Weights of a small spectrogram autoencoder.
Model: 3.18M parameters, log mel input, encoder arch resnet, encoder norm groupnorm, encoder activation relu, encoder widths [64, 96, 144], decoder widths [32, 64, 96, 128].
Training: soap at rate 0.0027, 5900 steps.
Data: trained on synthesised imitations of 52 everyday sounds, one a clip, 19.3 epochs.
Rows from block 6 of the encoder, named by matrix and row number. Rows with one number belong to one channel. Each number is 500 + 50 x the weight over its row's rms, rounded and kept within 0 to 999. All counts start at 0. Numbers have three digits each. After the name is the row's rms in percent of the matrix's.
# convs0: first 3x3 conv (encoder.blocks.6.convs.0.weight, 144x96x3x3), inputs 10-19, a 3x3 kernel for each
# convs1: second 3x3 conv (encoder.blocks.6.convs.1.weight, 144x144x3x3, transposed), outputs 10-19, a 3x3 kernel for each
convs0.6 179:456591411440502607527521453484485474510513502479489490512504549497422508431518474559512458475391547551435492499503511500521500502539500475436525505685487480508422512543474519443498502500477499544419622502587532408475504516539545500476479505502514448468505398531567413455
convs1.6 171:523536501502472507504483478500474524457568469505495499403489477587468412500562418489497475441441471521535505533528586505445507486509482501523503513476506509508501372433546443411483498410472501533539527514476505503497430474454500406493549496463496488502500538513501500499
convs0.7 045:471521583387538513444509360500500500500500500500500500475468512464304416474547459469484527424419482521569483500500500500500500500500500650459494506538456506574374496497500500500500501500500689550532540474655450272440498492483499490488501500500481400623476432490487377313
convs1.7 016:500500500500500500500500500500500500500499500499498500523365508520685537502542408500489547483603514483596507514460549493643497645539507500500500500500500500500500477483477548285400493400547500500500499498500500498500494506522759560591484267385500500500500500500500500500
convs0.8 058:303409470373471576435493526500500500500500500500500500508445439496284494483432472482423479510559504558566520500500500500500500500500500602469495502644474390430454498499500500481483499479497567558338407480436614540423501500502502498482502490486422579397498410497456364476
convs1.8 025:500500500500500500500500500500500500500500500499501500491590565519603474444536539481576502458256347501351539496491436478562564415736501500500500500500500500500500513433419563651567471678471500500500500499500500500500500554518520628430469656480500500500500500500500500500
convs0.9 068:606508467559544525349410457491494498490492496497497500497540534358406412395464506454458521411397468365542548500500500500500500500500500568539541469500475443350403507502517500501501500498500458534446473523522502489543497500502497488500497491505347593536488435412547440387
convs1.9 026:500500500500500500500500500500500500500469500500500500495500589500509500500561472500506526500614479643500274500500461550607513500580500500500500500500500500500500493491496460500449538584453500500500500500500500500500500468471589710504583508459500500500500500500500500500
convs0.10 091:534518491576561476558523526578521551471454475533509504532534479552552588477496501443523478481536509501544464559500538500452500469504467486523575457508493486459442536496496548489505478510485544457513532572528484629609524447484389443562404458561503529531587616472546612540
convs1.10 120:486511475500431458494566534619368452477556580519537458589534454508491485512519460353570501429527579534559452477460514478506558554445488471513498506496502522490530557435569448411626426504502473526494517527506508526598507536541533595427451481501512499494494494488504504495
convs0.11 085:382512460387424440526466554493494500488497499499500500579450543336511598481500493550415478487345539485503496500500500500500500500500500302417696497492433450402552501518510495491504496494502406703252656630606522480456510505488484499471491471501785458406548451686548575488
convs1.11 050:500496500500500500498500500503500500484454489472500490372500472547433438457580688449513496521393464411525584372553514464474529373623543500500500500500500497500500624513630508556450389467493500500500500500500500500500578468461651581627526379449503496500500512500500500500
convs0.12 062:467606519351370505628514461500500500502503502506505509362415505368387574511411397521560442505425491628474507500500500500500500500500500597491492598504507625381382500493500524499493544513505490318426548551596402507491490500452499500475500491490474449437516351532455441682
convs1.12 034:500500500500500500500500500500500500500500500500500500481416593534228491507350500488461512499361500457394498541428471420291476493540495500500500500500500500500500542667594228375386358441376500500500500500500500500500393471444517493501512567584500500500500500500500500500
convs0.13 172:426573460477330389545461456494495499475540478498500513477483484279606622548475496428565566445604511520513497509502470500495497500499500520487387536455419495446523504518529492501509459515528496504528387749521511521529483526522480533513487524502512555319316443444547410498
convs1.13 130:500505500508504508502490500521463500464431505503511514523444510600661441428366621581538504557507468516497527554630488504482505485509516478503500508429499500465492551562518635568461462476455503502499421458515498479504513416458498523482506437522504506500500505487501493502
convs0.14 105:532516511577485451554536529504500538531515550499479476458608513572536537513529464498500464468490530531526487504520483500479464527489475537482506458501546494444475546540498423534503472720516510546557602524521596589565533501529501518542436613532502540445501586485513524550
convs1.14 164:482474519476498492482496516500526506496534500570497475479512526563471491459441517497572486647581484376626444499590482585499526404465473468503540520495502494520497421545589422556459505608500513543453534500503504482561572438429479570534511552536496495440473489514508505487
convs0.15 057:474327362507570516485541600493493500493495497500500500362481400512354307427505397380395436440458470450421487500500500500500500500500500548539475439512457562574468500527521500508500500500500474455569461445435573513569492499500499498502497482490518377487612503554427516387
convs1.15 007:500500500500500500500500500500500500500500500500500500500428500524500500465490504499500500506391525500372500500479500498500500501509500500500500500500500500500500500500500489487286422507503500500500500500500500500500500500479409343500500478500500500500500500500500500500
convs0.16 114:576474469470393466543539512495557501527582465449493423433524543535623467479430507521508425478554524489399513473500498500500500493511478480481544573552506477516490634616477557484454528627513510624480556637581519631500533476432521381413534505571515554489506591485484501570
convs1.16 162:485469487496509481510508529499451565489514446520448475500422490509673492463528412434463547531594441489517458549433537613567525502448526517466503524473535516496437515516555507537505552446528492541500453421433520495504489466526556674517524541428500508481495497440468463486
convs0.17 103:557519575529475456542550495538524510561570518484493481462534531546551552501493475528478400470524555529540518524500461503500456500495499522506582514516559472550532561498414512462494505585541582505588599597531409681558544509535594315408520527517588480467529576522432637498
convs1.17 161:537490499429485479513486524552498526512583498477547532583525560540564394381560564342470532526510506481605513521547495528561507476550546456528509480487477492514512409539508523533537570441543545571509525534530527443497493507509633604581539536505508504509444484504462520492
convs0.18 095:533574470503457496548491528489507544476460521494510501554617524536382541483472509493542463509608430502590513496446516479505520430496492502497597557491400500421463483372537553442440534442498531458552487558477500602599453542585465451501491485461518503519620639502554615542
convs1.18 162:527491502472475490500505527475436586549512435532515459558453571418605546541542448523513559429556460424485551502489479511454465474485421434497501472494492543418483547529363447513488500529413533488470505519549504475456535557465420514505460505463497511525518476519511544494
convs0.19 104:574603601414360406511512503496509500520515512509502503674565528486578470399525506613471540458514392497638521500500500500500500500500500449411479455565593531243441484485495454500460506513505690511508516421433414436522494503518477481464507482505356421476678574504513426522
convs1.19 072:500500500500500502500501501499549502501546510500535501529364569483684636462515483500488500570510429519604578557468480384513503455550621504500500500500500501501503545561307583464527543601403503508506500503503498501508508494389420496492472543555504499493501500506500502500
convs0.20 070:541512381448475377524503587501500500500507501513520510512387525510476483536498509537447507519460498419471443512494500500500502398409420504443422527449491563507512515534515487507497500501495448687406469427494419587359471511488461502476475498447602654541363550434404498486
convs1.20 026:500500500500500500500500500500500500500500500500500500500521615500496421614387391643500500568528496504524438500432458505486732587480274500500500500500500500500500500547618500586636513559419500500500500500500500500500489503500402421381523453480500500500500500484500500500
convs0.21 114:488643538493499503602546472450488475531533510532500477474564465504498499457571533505483475559558532436527329500511469504533530500544483543553549467471469488499491500474528508486479503439563632491559549587624549680535607590484584527580570467525531479414437524442538534475
convs1.21 166:519504519487499481505464490548465504520581501583518518443405490524463502311555473479484556505463407477545521555501463457455507527515470517488502497439504481523498437527534414445395490506524434551492487514566575517533559510491508478538523516563500522502511514496505503500
convs0.22 087:471473486444495433503493426507505495513491504500502494421544546467523501509420487427523425488539478411567559500500500500500499500500500437424467479462488530520443493526519470515498437487494476510497495463528327512442497443469501506500560498499497457528378447464429494514
convs1.22 062:500501500498500500500500507500500500500459487500500510562530521593511511429455501551311464537473557431483451448530528525414665612460718451500500498499500500500500480502491507530395477449456500500500500499500501500504487504671486509552503472461500501500500501499500500500
convs0.23 159:590431470485489515370495488503471479516497538575527550500395589615433292306594562564519487342521559487530492496500500498488499545491501518542449432583525592323436491454439441501540489501529546456482603439438528506479570499554461558556457518476479476449472579441559458515
convs1.23 131:504495502477476492497500490474414486477407432516488489570552435458440499536482517538318551465422486466500487355596400468502429513490493497503486463467524498488495529457422467356471596436426491512493554588526507502506487456429493304482450408421494499500495511503505474505
convs0.24 140:552455556543471497565507505459486467543520514499516488403509550498493495424528484524568468495616530488498413477480503473517467500522493515502474506538482503411412501534454476491544472433507569592529491585587482606547501497523466503496467462509501583474501632519518492607
convs1.24 245:494494481515472463512505489382552541522518498453526498501554554567472438607318618517498452384579466516432548461482491556503489489495555545463501450420482538495488453496447400542507530505489494500522467446459482498526567503442567589493466589486494535498491479470511496481
convs0.25 091:448489444407435502456554512499500500500502510500502500506445556479495407541405515511492406458416496572423557500500500500500500500500500320585483480224486252555447517522530539515537499499510574381534407571521396553439515456492500473502469459490492708381338495501425396486
convs1.25 053:500500500502504501501500501502512503508480507500504501458500575397547556528575338453433469562467531406650432399398427565413359468574474500499500502505501500500500397521531461517607334482606502501501501502501500500500544589435440466519485504465500501500500507509500500500
convs0.26 122:481452582493458481480449533509510497511516500512507508528533489481633473505493511523540519508508527511476491500500500500500500500495495598438460524327590490586419503534506501531484500538511474524609506420684404556417516524528520511479498493499511471492426461305528500508
convs1.26 102:500500500506506507500497500500500500443499485507515499505482476527504603425424487517497503438586493352503491510464468211547487524533652500500500500501501498497501539496502453609470444585508500500500516510509500500500500532490606432517719430529500500500499494498502500498
convs0.27 073:638506398589511400500542494500500500516504510502500501509344573416488437378517582475502499502315433473305561500500500500500500500500500497487582482348335554415441483485500525552505497520500447518566468380433425356601498521528464506538456497496473467556520477434544489351
convs1.27 050:500508500499512500500506500495530500500572500500521500505582644494552687228510601541464463527593550440518468499487530525534525448737572500502500509504500500500500463530432503544504522627436500500500500508501500505500598380447337496451549444469500500499499500499500500500
convs0.28 111:498460459499467476455535486517514495518505505500525509475601441458473528491610500584598386480484578466525374500500500500500500500500500423412525449424496477389512507517507484487498483483506336433516642603437477471621434472508452500506470469490348471513595556399488548561
convs1.28 076:500502499500501501500506500499514521509463497496522496637485375349513547604513578445397552507411539509548576643598534421529477525554428501500499499500500500502500368576442626661504409475439500503507502505502499500498403465540482437556439436470509504495495495501500500491
convs0.29 085:390348542551318529458308421502500500508506502500484500522510499510433540375505528399503536375554469392540494500500500492500500500500500543448490447429626387478593560503506500539504500492500481474510540531444641537586501482497462475439491472455606506519450438486583452420
convs1.29 058:501501500500500500500501500499500500499508502500500505494510449536557458535507285456502580529466529498433531547609440465511610464613469501506500501500500500504500495349503467478493507491547500501500500503508500500501470469335595618400526465372500499500500500500499499500
convs0.31 083:628430475674450369550392656501500503500500504500500500480509578493550481429513398499454547401417448335496460500500500500500500500500500563481503621340498509347542474517518492514502467492486512474434509482412562505403502589505487534500504537497458504622477497408577429525
convs1.31 039:500500500500500500500500500500500500500513500500517505595586472538806433583451494514551572517560543545586636445507500542604646603495499500500500500500500500500500496369500650501417470563471500500500500500500500500500478523576402296507336527239500500500500500500500500500
convs0.32 085:405485466322439510349408502501500500510513500503500500473561468438516355580392431438519511495595523505618488500500500500500500500500500461519537327313479380586456501502503552615544565544544481503503592457546611476260509448511474499501457485440509454435465487459496499445
convs1.32 047:500500500484484480500500500500486500496477498500408501494467415539747476511652499448390425442777517489598411562519501473429453485444510500502500496498494500500500503479573455572511500531565500498499500500500500500500441501523390326480403285602500500500511504506500500500
convs0.33 076:522528433482497435519543500513602551478530488464491424482507466444482524454439514454527537470593503511527388499449517500492500435489485430457498482462455494526459486539543445442515437449401507579585563583551569607619473483468466485411527444458463472506486474508481536550
convs1.33 107:481485495466443459497474476550486485426540502518506412435505510413417480602567426501545550484616503434523417485521404483586482480578436470482435471482494498486463446527394574494508478481575474488498481479470471524519559493480536656513535523534513494505469480497497466470
convs0.34 073:501471535359448418514332406500487501500503523500491500522510594522607569502564498559521464514467425347467537500500500500500500500500500483544452571471516345569406500515500506523499594574500569549524534400507540520415499525499522503543562508498500505501553468388487434434
convs1.34 046:500500500500500500500500500500543500500500500500505500434345684561408507507494471383473698484580368500515482624510525528447517409407475500500500500500500500500500663489509496544505418632516500500500500497500500497500500602409484402510495316475500500500500500500500500500
convs0.35 073:535511511460503465541522458501501504510519539509518475490476555549520487478644504570507508510546397489506471529500500495491490456520490491436583425444341539451511487500479439437439483498351466473535528621563504659530372467523416450384439523498528459508492610507532609510
convs1.35 093:498484467457429415527501526509469499485535524465517460536639472522602396457591484435519560431572633572500479455421524503397481566505550489437485481459460501499477504500627506497383596516605499492519502444567449464491531484532551563582502484447508480475529537502489499499
convs0.36 062:401396472319327418593637458499500500499498499500500500538532506496393515490350472494340493539509489550532530500500500500500500500500500623494517444513397408569468501501501499513499514536538443502539473508331530462470500499492495479444474490486391487533521575488477536383
convs1.36 041:500500500500500500500500500500500500500500500500500500517394527588307608453408437491422517539419478484372474490490497607432636539476450500500500500500500500500500571533420113498463539740697500500500500500500500500500496539454515478480563460493500500500488500500500500500
convs0.37 037:604502586444384433466432500500500500500500500500500500549428315477466528591586538524411485507504479486445514500500500500500500500500500387436469473372500455532580500500500499498500483493496372521461566238529507539522476466491481458489497491491397482506421491293561456419
convs1.37 010:500500500500500500500500500500500500500500500500500500384521533500609477500502449499500494527500501488560500377454334357500372429595513500500500500500500500500500486501466337528497500544500500500500500500500500500500500575499497497412500453494500500500500500500500500500
convs0.38 051:481542561450372491349520501499500500500500500500500500536436490456420424499404443631436403454548389555510471500500500500500500500500500480407542621582576482524388504493499499494482500499499496530469593507441484487482497482489496500497538538527403504534449299439586586590
convs1.38 019:500500500500500500500500500500500500502612500500500500440319578501159500467423507500544494499219641471455500475408389515196500497460577500500500500500500500500500500535633505549509571623465500500500500500500500500500500496412394508541405659295500500500500500500500500500
convs0.39 076:506475462507426488585523387500500499500500500500500500479522476564461572526550504440419582467405453607446568500500500500500500500500500637578509373445453630483537486474510499497500500498500649478603309402546342426546492495499497500498489489498563600368342354457377367497
convs1.39 045:500500500500500500499500500499486499499499500498490500502391526610536578590299539458441474594532593491397622540402513519339514401501403500500500501500501500502500515428313532456445566532457500500500500500500500501503593428415707636515538504625502501500503503507501500500
convs0.41 130:607527498490570446615524515438433423526530549516534561487534583501511538536534427526478435503544463426535423485519538424508508493520528507458546579529484524499428571557406626439339490454429503526550567540565456664565615461529479452505487514523482471481609545493514577530
convs1.41 237:460478525509498498486472482433501524441517502635492482495553532409606490590428449460497387520540486468441550449550511585527521518506506476487520503496468464506468400548516508555467377494493553471490471503482530450484459530482417569438488430532527493460457516541500486521
convs0.42 052:568323405386434516529441469500500500500500500500500500538504533499425448497474648556564468530494418596510509500500500500500500500500500249428497480490467492522492500531510499517506496470499491584477624184574494430401502499503501512500500499492500551411469403424585543439
convs1.42 020:500500500500500500500500500500500500500500500500500500558578494398503500504503407511498533523224506536535458500529398500196621501500538500500500500500500500500500339498466498465727500484742500500500500500500500500500493489482468453480500505483500500500500500500500500500
convs0.43 168:528527439419462445528447450505497509479466506498473511522543420502382502459481483505409516433577345486467553500500500506514500500500500443379559484554454548540443532486500503475512500495486500533505464253559448521492525468529471471489549516486479455524519514465453498519
convs1.43 168:499491517512505469500524498496581472501417524517530514454589437429620517493449496489584509498446529447490480499566437608683489484466477508472511521467498501522502545536465515576474466501421494477487531557500517518479531406452491493475494532497500519495487516497493505501
convs0.44 114:573575547459478448538524555482471484481446391486500459504468490536537483469485514494495442543573491520526393457491530500504475512527504486481497549509470536551443602628453503411445488444464515513552552622552443646525548536428493504562388472546517519484525521465455626492
convs1.44 204:520472499448463514479485477495471558498483487576499500578483524488612522465623416496498506475508508471515573498529521574530482517525463474520517498477492451465503540552347527517559447592544492501498472477529550462447428524547495591513496481536502501485484486500494511472
convs0.45 084:496500571508505478609592496547482456523515472507500489526516493508505538491460541529525496536433497542514467500500493466452449500543500554471557549461504445540571506496417564522510519501533515506564550465544517674537417419474483394499563452512543510412523483508545556558
convs1.45 080:489510504468437490501505500447487524443625542469451563484452593523580451539590489513412503460554427490477569467471503438420439444451509529483505458504477489476538394413458480472406469498478529499476551491515488499502498457547566580551528558439508521521485460491519497474
convs0.46 097:560584493480449509552483536497469467530552487525547486443546529544548474471454493481473474495569451474491512473479498500498538500481517491423526565537454523545475614565447586500446572491503507478606499636505533593539533540497462314499393511506489448534549576452490505548
convs1.46 139:531507528426481494479483461552447576497502411446512536517584520483543468458642475372551493474460534506490409543480508493580486578465525494499525461488457458480491434446579489528485470439555516486533465451511532477476515593484494593557479556473510486499468481486494465503
convs0.47 043:483458513478495629346486340500500500500500500500500500513572486512387530571556537419475509480528381555474483500500500500500500500500500546361521463445454384589466510500495498500504474485500525543556438358664490518466497495493499497500491498497551574451445347580478528548
convs1.47 014:500500500500500500500500500500500500500500500500500500512443472497321386499457458500500478541155502500355467516459468500500476390457534500500500500500500500500500479541483320302500396500612500500500500500500500500500471301425505503460601593500500500500500500500500500500
convs0.48 069:448378544478409484515464429507505504501500501501501502401545496411472524463489479427555498471419506531490508500500500500500500500500500557489657356423512508519451534532500499498521507497499544417414498473396590402417500509503544553505501495494489485560549523522460560508
convs1.48 027:500500500500500500500500500500500500500517500498500500474488507393484502499510403457489529458355494493524433532424512486505484511509365500500500500500500500500500501449490430639655652533510500500500503507500499500500477524463534493388505505557500500500500501500500503500
convs0.50 060:498548492533462430544456414500500500519506520515502519535614499391399497577421498486444493457519422365473509500500500500500500500500500464495630329543511364392484499500500483473496483494492616452441500429578399529452491495514492473500501515500607515471408338513340537470
convs1.50 036:500500500500500500500500500500500500500500500500489500591490481512227499591574516461504374519377424500485510590458489532380520474634496500500500500497500500502500499322398375393623434485472500500500500500500500500500522427463583580500527500490500500500500500500500500500
convs0.51 041:489514531401293425488394511503500500500500500502503503539562431436294440524425508410486513498461456530449520500500500500500500500500500538444541496456325460475526500500500498497498498497498451326523652374368442441514500500500500492498497490495583414538569514590511475496
convs1.51 010:500500500500500500500500500500500500500500500500500500500444463571572505500500500500500610500408500498499464500479493500500358500500493500500500500500500500500500491500359500677288500500500500500500500500500500500500500338500503375670500495500500500500500500500500500500
convs0.52 044:499603475488483428467445469500500500500500500500500500544400475395346535462466483499467476488463365565389560500500500500500500500500500526570480419465464436548558501500508500498519500498500587665408452291544368438525490500500496500500490495495520494533467364310582540451
convs1.52 010:500500500500500500500500500500500500500500500500500500503391500536477472400669542578503500488496490500508545486510500440506501351498500500500500500500500500500500460282472505387507502373500500500500500500500500500500532429500703392275500531472500500500500500500500500500
convs0.53 045:485665489501546442502463427500500500500500500500500500586501536532466444533529486541502583497492491598543560500500500500500500500500500468511565531520569464585559500499499508500512500500500493589423508279499430413499498498495500497504498499498627608606364257439468321557
convs1.53 007:500500500500500500500500500500500500500500500500500500494651609362537437484631510650540568430339500530604555488568496489532488533579606500500500500500500500500500501561432391437478448446568500500500500500500500500500313576600194494408444661546500500500500500500500500500
convs0.54 105:514457501475497473435438505507500526497518519533550570487500596518469553617541461502473512434566457505562538499455500493472470469448494447483436492512452454333422507465446547545432491502474443489464419505511531545530568516537450469572451504530491598551613605559515651650
convs1.54 121:528516458469442464499527491493339515426489509527633473528520508465524489387510547429569456599555570580516496419536434563538509636505536476527498482459507508457512557569467627529504529456505525488478586554552495478501540575495555497506480579475469495505514466497454491504
convs0.55 164:572426443428468710555506480442477485523494533514511501456462531526411524480565459510579492476518494451420476471499500507501489510500500366483552369656395579312494499531514455488535489513460469488639383750415466461484534476454465512444510452524436562497440567519484485527
convs1.55 137:502496500506499505486491496546411490485572472497489467589478482544515464529489468481454436459492628475412505489484583561460445468607513513505498500518499500489502507553433481509523579351442512499487545522513508527500452367541499609466501519509514499476486505491502502508
convs0.56 060:414425505469517517486392507500500500506499501512508513510392462468511504474490499530578525442504418499463504500500500500500500500500500494436501447284425519524467525556500513557500499505496496560431440477585487592527538508513505518495539547551484540618541564555415480510
convs1.56 018:500500500500500500500500500500500500500541500500500500512557500463512503565477485451500372398563600528511500613741671443517500579499496500500500500500500500500500500371514501666482500491485500500500500500500500500500501660527592500496483494500500500500500500500500500500
convs0.57 104:474404486581289533635387521512503516514515510506525516607470450590447458501562367584547494482519510426474508502500500500500499500500498543412501491429466543357532508547500491520485485512479410476555484457518486401538504477503500483494493516499458475521475451575423450572
convs1.57 041:500500500500500500500500500500490533503438527500473520501556592525325461565525585542556633500497408512446489468420542467407399454507448499500496499500498500500500748477526450521584493436446500499504503497500500498504671624479494465391480526525500500500500500496500501500
convs0.58 070:423495421469502561483488416494502500490499499500501500469520485462501510493484444511529573444550368415625340500500500500500500500500494501380582523489544622437516510545500513547485504513481534730523466512500479514404496517492500505467520536508512514415534433561324521455
convs1.58 021:500500500500500500500500500500500500501501500500500500541568500522543519499447490519577240594572335551463501478554538531773630422560575500500500500500500500500500494359552452480558452507530500500500500500500500500500534536489509457347503443459500500500500500500500500500
convs0.60 092:526429435509467500313389426500515499506508506516500513480584501441481423518480503453596536488441453475439486500500500490500500500500500481496518514382498407515511575557494554552493558544518450587390453354533423516633502480473521544515495465476493595493527506540486461351
convs1.60 072:500479500495484495500500500480442502468461515499522508591668364528373517592502434542455365402370420490508417448492476379532551502558485500495499500486482500500500468381463479470580501555555494500491495497487500500500534505606577499409499411485501503505505501500512521500
convs0.61 076:538523372610414427553405377500500500526529515531538519465441638434466428495574423515544513493579422378505505501500500500500500500500500505439386529476266463335484540570513507556499500544495338468613396539388415584331456479502462513507485501502494577533427574484403555494
convs1.61 035:500500500500500500500500500500500503500561508500561504732334632500500581594471502633494500486622531680491405692500585636491652672502562500500500500500500500500500475611497496486499572689487500500500500500500500500500568635728533528446325557444500500500500500500500500500
convs0.62 070:507520376554535527503498449501495500500492500500499500468649539431594531413467499396595536397497436515480380500500500500500500500500500497389489332449560500490560523566498499477465502508472614501532485415436417555432477444477513478500554513522484492630547384527519463467
convs1.62 041:500500500500500500500500500500543500499546500498504500497477502444443505490547539497483563533610450526500457531448656570522682659553660500500500500500500500500500681621510566519727724573598500500500499498500500499500726565325320423348473290488500500500500500500500500500
convs0.63 088:503557490638428394421491330499500500508511508500503504447535506439586367480450629464549534454578580488477534500500500500498490500500500491436443477502463524420340517512505500496498490499489391558529536402337528499570462416459499436469487498503524500542484439568574598656
convs1.63 049:500500500500500500500500500499487500515485494500500500544446423576642462516636554424333513457508387558431500397613464374615677403517653495500500500500500499500500582429574556417613545503500504500500503500500500501500512665491663498492381603585500500500500500500500500500
convs0.64 084:391591501336538461412502539509502511503500506517509512474492413546521524498466472559582521558472477503440381500500500500500500499496497459343557501446468407657553530538502497505464531502498607522502544538542468459533475474511500504508521529503588524416509478478470407330
convs1.64 043:500500500500500500500500500500495500500479500500474500612510528516483485670623503554330477470478301599512500400545468500492413703541425500497500500500500500500500500536512560738543464422422500500500500500500500500500481405391475360492501610639500500500500500500500500500
convs0.65 141:472600489447533542518443486496451480549507497501477458440575486520500499495492493506468519516614485466443466498525505499523529483469488471436474464454485451473357335527533520458581488502484466546525489606531404506440491538470514426514558481505520469487560544463520462473
convs1.65 253:502454508521576525536513500501530488564524514476628473480382511615509550498614510466618561614522498435538588485537525438592547530474452461511483522465528502551524524523556568483506467546438526552564490538533462506450508544478539570529454497482534479486480481488518479514
convs0.66 064:374513391452424590613419413520500500520499501518504502516498503598466611499456439440530602487542506502508346500500500500500500500500500465417467372360450459476582503523482500505459497501499722412441398406629348514475499528500512531544521537514597502559538487563464492372
convs1.66 028:500500500500500500500500500498500500500512500500522500499719590500548501500657581500502500494593492693501496650596588517500520459703390500500500500500500500500500459578483475682584619501558500500500500500500500500500476502500525498405471278621500500500500500500500500500
convs0.67 183:411593521543568500531556417487492497503540532498520500487493483557463433515595462471553556493600472493477516500500500500516495500479500474410557451607352561359505515529503518494521504502495531387542424557470512516440512497511546468510505567474492528514458470500491483553
convs1.67 153:500477498514468452505505491509399481501495500514641514462547422424450431483554553593550375466591560521496502488530470420170415517656471504491494500456474508499483505412337577607487483501481501504458511529554543491504470569540524331591483441474508504474502494502493502506
convs0.68 081:536466495490452393518498500500424484544510497512514504479516510490526543488489499490508456502551520578419479525491493494479463494499483382409423451405419437453420418470446479462442517485437538595570541605548543617603555393538574458480645586576560553475588587554542569638
convs1.68 084:475467484421463448493457473557443453424543472495532420542615417467536495492540533486542473535541482423535559528411424458575538502494521494469495467452475481431473506595413479507505493462503489476453496412467495509536566414533648602400493414472499518498431479414474476498
convs0.69 104:488523457372412510517508411454518493526515488498502468409483490530621521502493595539553438529493579398456435541494490570527501557540512430494470437494446502440495493549476448455437547473437643495561646654611470645487488487455508579488554492509571452499457497410523497434
convs1.69 133:450506461546501528533526527526489494612627563501535546451641563540526428492458529505566443563577561557405523444515476526530460492514551483532509536490483522507526608540560520643542618503514591530566478538525491508511501490537519601527508490542472481498533497498535448497
convs0.70 066:438388512449429488500502503500496500534500497500499500494480505549470535521473410483490624519485540434434440500500500500500500500500497380386516408341501322391489471511498473506502502496495556465391523471419441522500524519493536562521556565499570530541641515466474520373
convs1.70 042:500500500500500499500500500511500500500500500500500500451737437386333420501476493501526424491481461620445553449430534540383464538500413500500500500500500500500500489589341511449431514548444500500500500500500500500500476344428492631510500646481500500500500500500500500500
convs0.71 115:538551521487516473465534410539497471498528484505491491546562491594529513443531496470548461419606564448471471500492502500538489546502499448488429444492445518388532530515578578543533630498486493511534515569510367582426569533488554452499458389503508529493527552461537495554
convs1.71 205:472512453550532554476514495473485587595548490534526491419588492451583490528359520606428510487624453570496498526533573505585544461510566549471487465452518526532501563486459593559578495552444515541565483522516514458491454523458585656459539483401510469536485484496461472523
convs0.72 076:450581489486477467498511648500504493476465469483489494525478484551601378494449534490514523499419526523401450505520502505501514500500512490575466577561551517499624528480495486471517509494468588305439478573485533551488491502508509530500503520546511393476550461457474438456
convs1.72 065:500500496502484500500500500500501500492489478503519500426413435507440517419386343470501526501451480513387446441480456493455381477543486501500494502500498501497500595572631370559532485759557500500500499496480494500499530573669296478549523459564500500500500500500501500500
convs0.73 087:538567461476472493551415499500497488496480473489483498433470428533515643451491491460533511491478495621514502500500500501501501500500502668618410463577537546514477502478451500530478561528551432577536570566608478370513476498468513559505495529502461412497478512476625476440
convs1.73 077:504505514498501498503498498495503479501499496511516486564483577488648355565521454531502520476563602424483619448509508576487397326414607500503511498501499498491497515722506374447505452564606492507499484499494504504498417550452610392552422483439509500494499498490496499496
convs0.74 090:514521454586503605586512540536494521478468457513499567553552605590476549591569459531456539434535522522565524484478476466475434509493497480465517540492504546478478513437496439475503471517532495465568570494497468512447532514543664553585598532532469521590552612554514634453
convs1.74 107:528516506489462465454532494414458396443480445503395507557423444545492477526364480500477538553488412501531509546611583493429460513502595499533486501446445480451496439403558559501543497424418461446418470493485513493487482477515486505541505436480500488467501554518517496486
convs0.75 075:523492521557477566556488532468455480484511532490504503405465548529505479505588492534524542470460594466529556525522500533511500525500481491509477493531520539503535458465510447418467388413501576472594541587541462506499403509508528472487521609500503458590524555520456535488
convs1.75 075:501491515443469475479502483481481518495431549358371505444487487461469447490455563457502478338483471452374347439508465512497467453403457513520515494482481500457503456434516474352393599527503475427421555493485514504490495462477482582476399522522482494497435431493507499502
convs0.76 074:611620587366502438511528505482494500471473473486494487597504580479453442499476542420569492518465481462407590500500500501501505500500502483391349588570604495495522505500508502529507514500513627531543543583552504553421490519537548612504494546500510492474546569651515484396
convs1.76 053:500500500500500488500500500500501502492487500511500499571498476507480509490482256504519497496468401535458508687385507668494310498483594500500500500500485500500499506392492604469478452629578500501500500491488500500500448536519545564536592507483500500500500500500500500500
convs0.77 098:662412523727564399511372364505500503491487493500496499492520515409414536411504565386497509539394558507424543500500500501500500500500500404543580458469412626559562492449497499476502502490501514558475779438597476385510467501462468488478476444488520427523515436469519484483
convs1.77 065:498507500500500500500500500500498469493507483475562500402283511477475515500546500500560419390330566546629419525442643534617647502477593500504499500500500500500500422475498411587557471530512489500500498496500500500500427516555557554503599431425500499500506507500510502500
convs0.78 082:545530479592501451530574514508462489500500475493489488466517489551445561482547421589538567451588530521585554501500517534505500530500495547491498512522530491389560460478505510515499457522474464382501510476535502415505501525455469435534520553532473447512475555552437516499
convs1.78 082:517501500439428493472452498505458503497458492503565491403381425452453381425375369399477486545508468401549534497519524460355499521520511536513498469474477498436499506378475471316314531440507491451458494463520529488557618580442466491492472375445510506505506492501510516504
convs0.79 086:612573493555443496523529566482542509475489437439500434508480517496537519482475497566450495491526568503486520492476495500490531500486491539469506522424559478477525468593518449497434501638510540446590500540545498497412438492508501450508549497482476491557526501552430463475
convs1.79 075:513500514443422468513419511393491572433506430496562524435485402452417466468408499472518457466514496466464439536496583527480457503490449509494500460474491492462499416372386479454474533487452454447475521445477484489502504472509534638559494572478501501491509533500548535528
convs0.80 092:555461499433511473444484500525415473498449399535502488484499472488586526492450467445560437533482528477501502514476471489466405501493483494503490537529561566493534558422478540473470532461402519483610579572570492507484540489536646528583572573506474510582525515516465503507
convs1.80 082:511496482475407474511465480533377493536494453500462536570622548431612443425484547445489459467498479572595556472474425400397435523497551498456478456398441506482502559539534542505492549490525522477539434397499498497549490505419587541424464455499503450483500491484497543510
convs0.81 090:498503478531516458516521530518477532511501513498455492492497543461577506542484488504560432440569595501496487507490531500500495501491496507533502507578627509528561445565511439516491515562485527550498484625520470536507530490508508572618504581521459506552537531518412462488
convs1.81 088:480440535502464499491442494526417556526505363465455421467548563529537445514445433440456445485539525517544543478456497454452502431386521500495507413467425501491472493495544508525383443403459495505408383385423516460506493502533510613562442525539561484503501512520504516505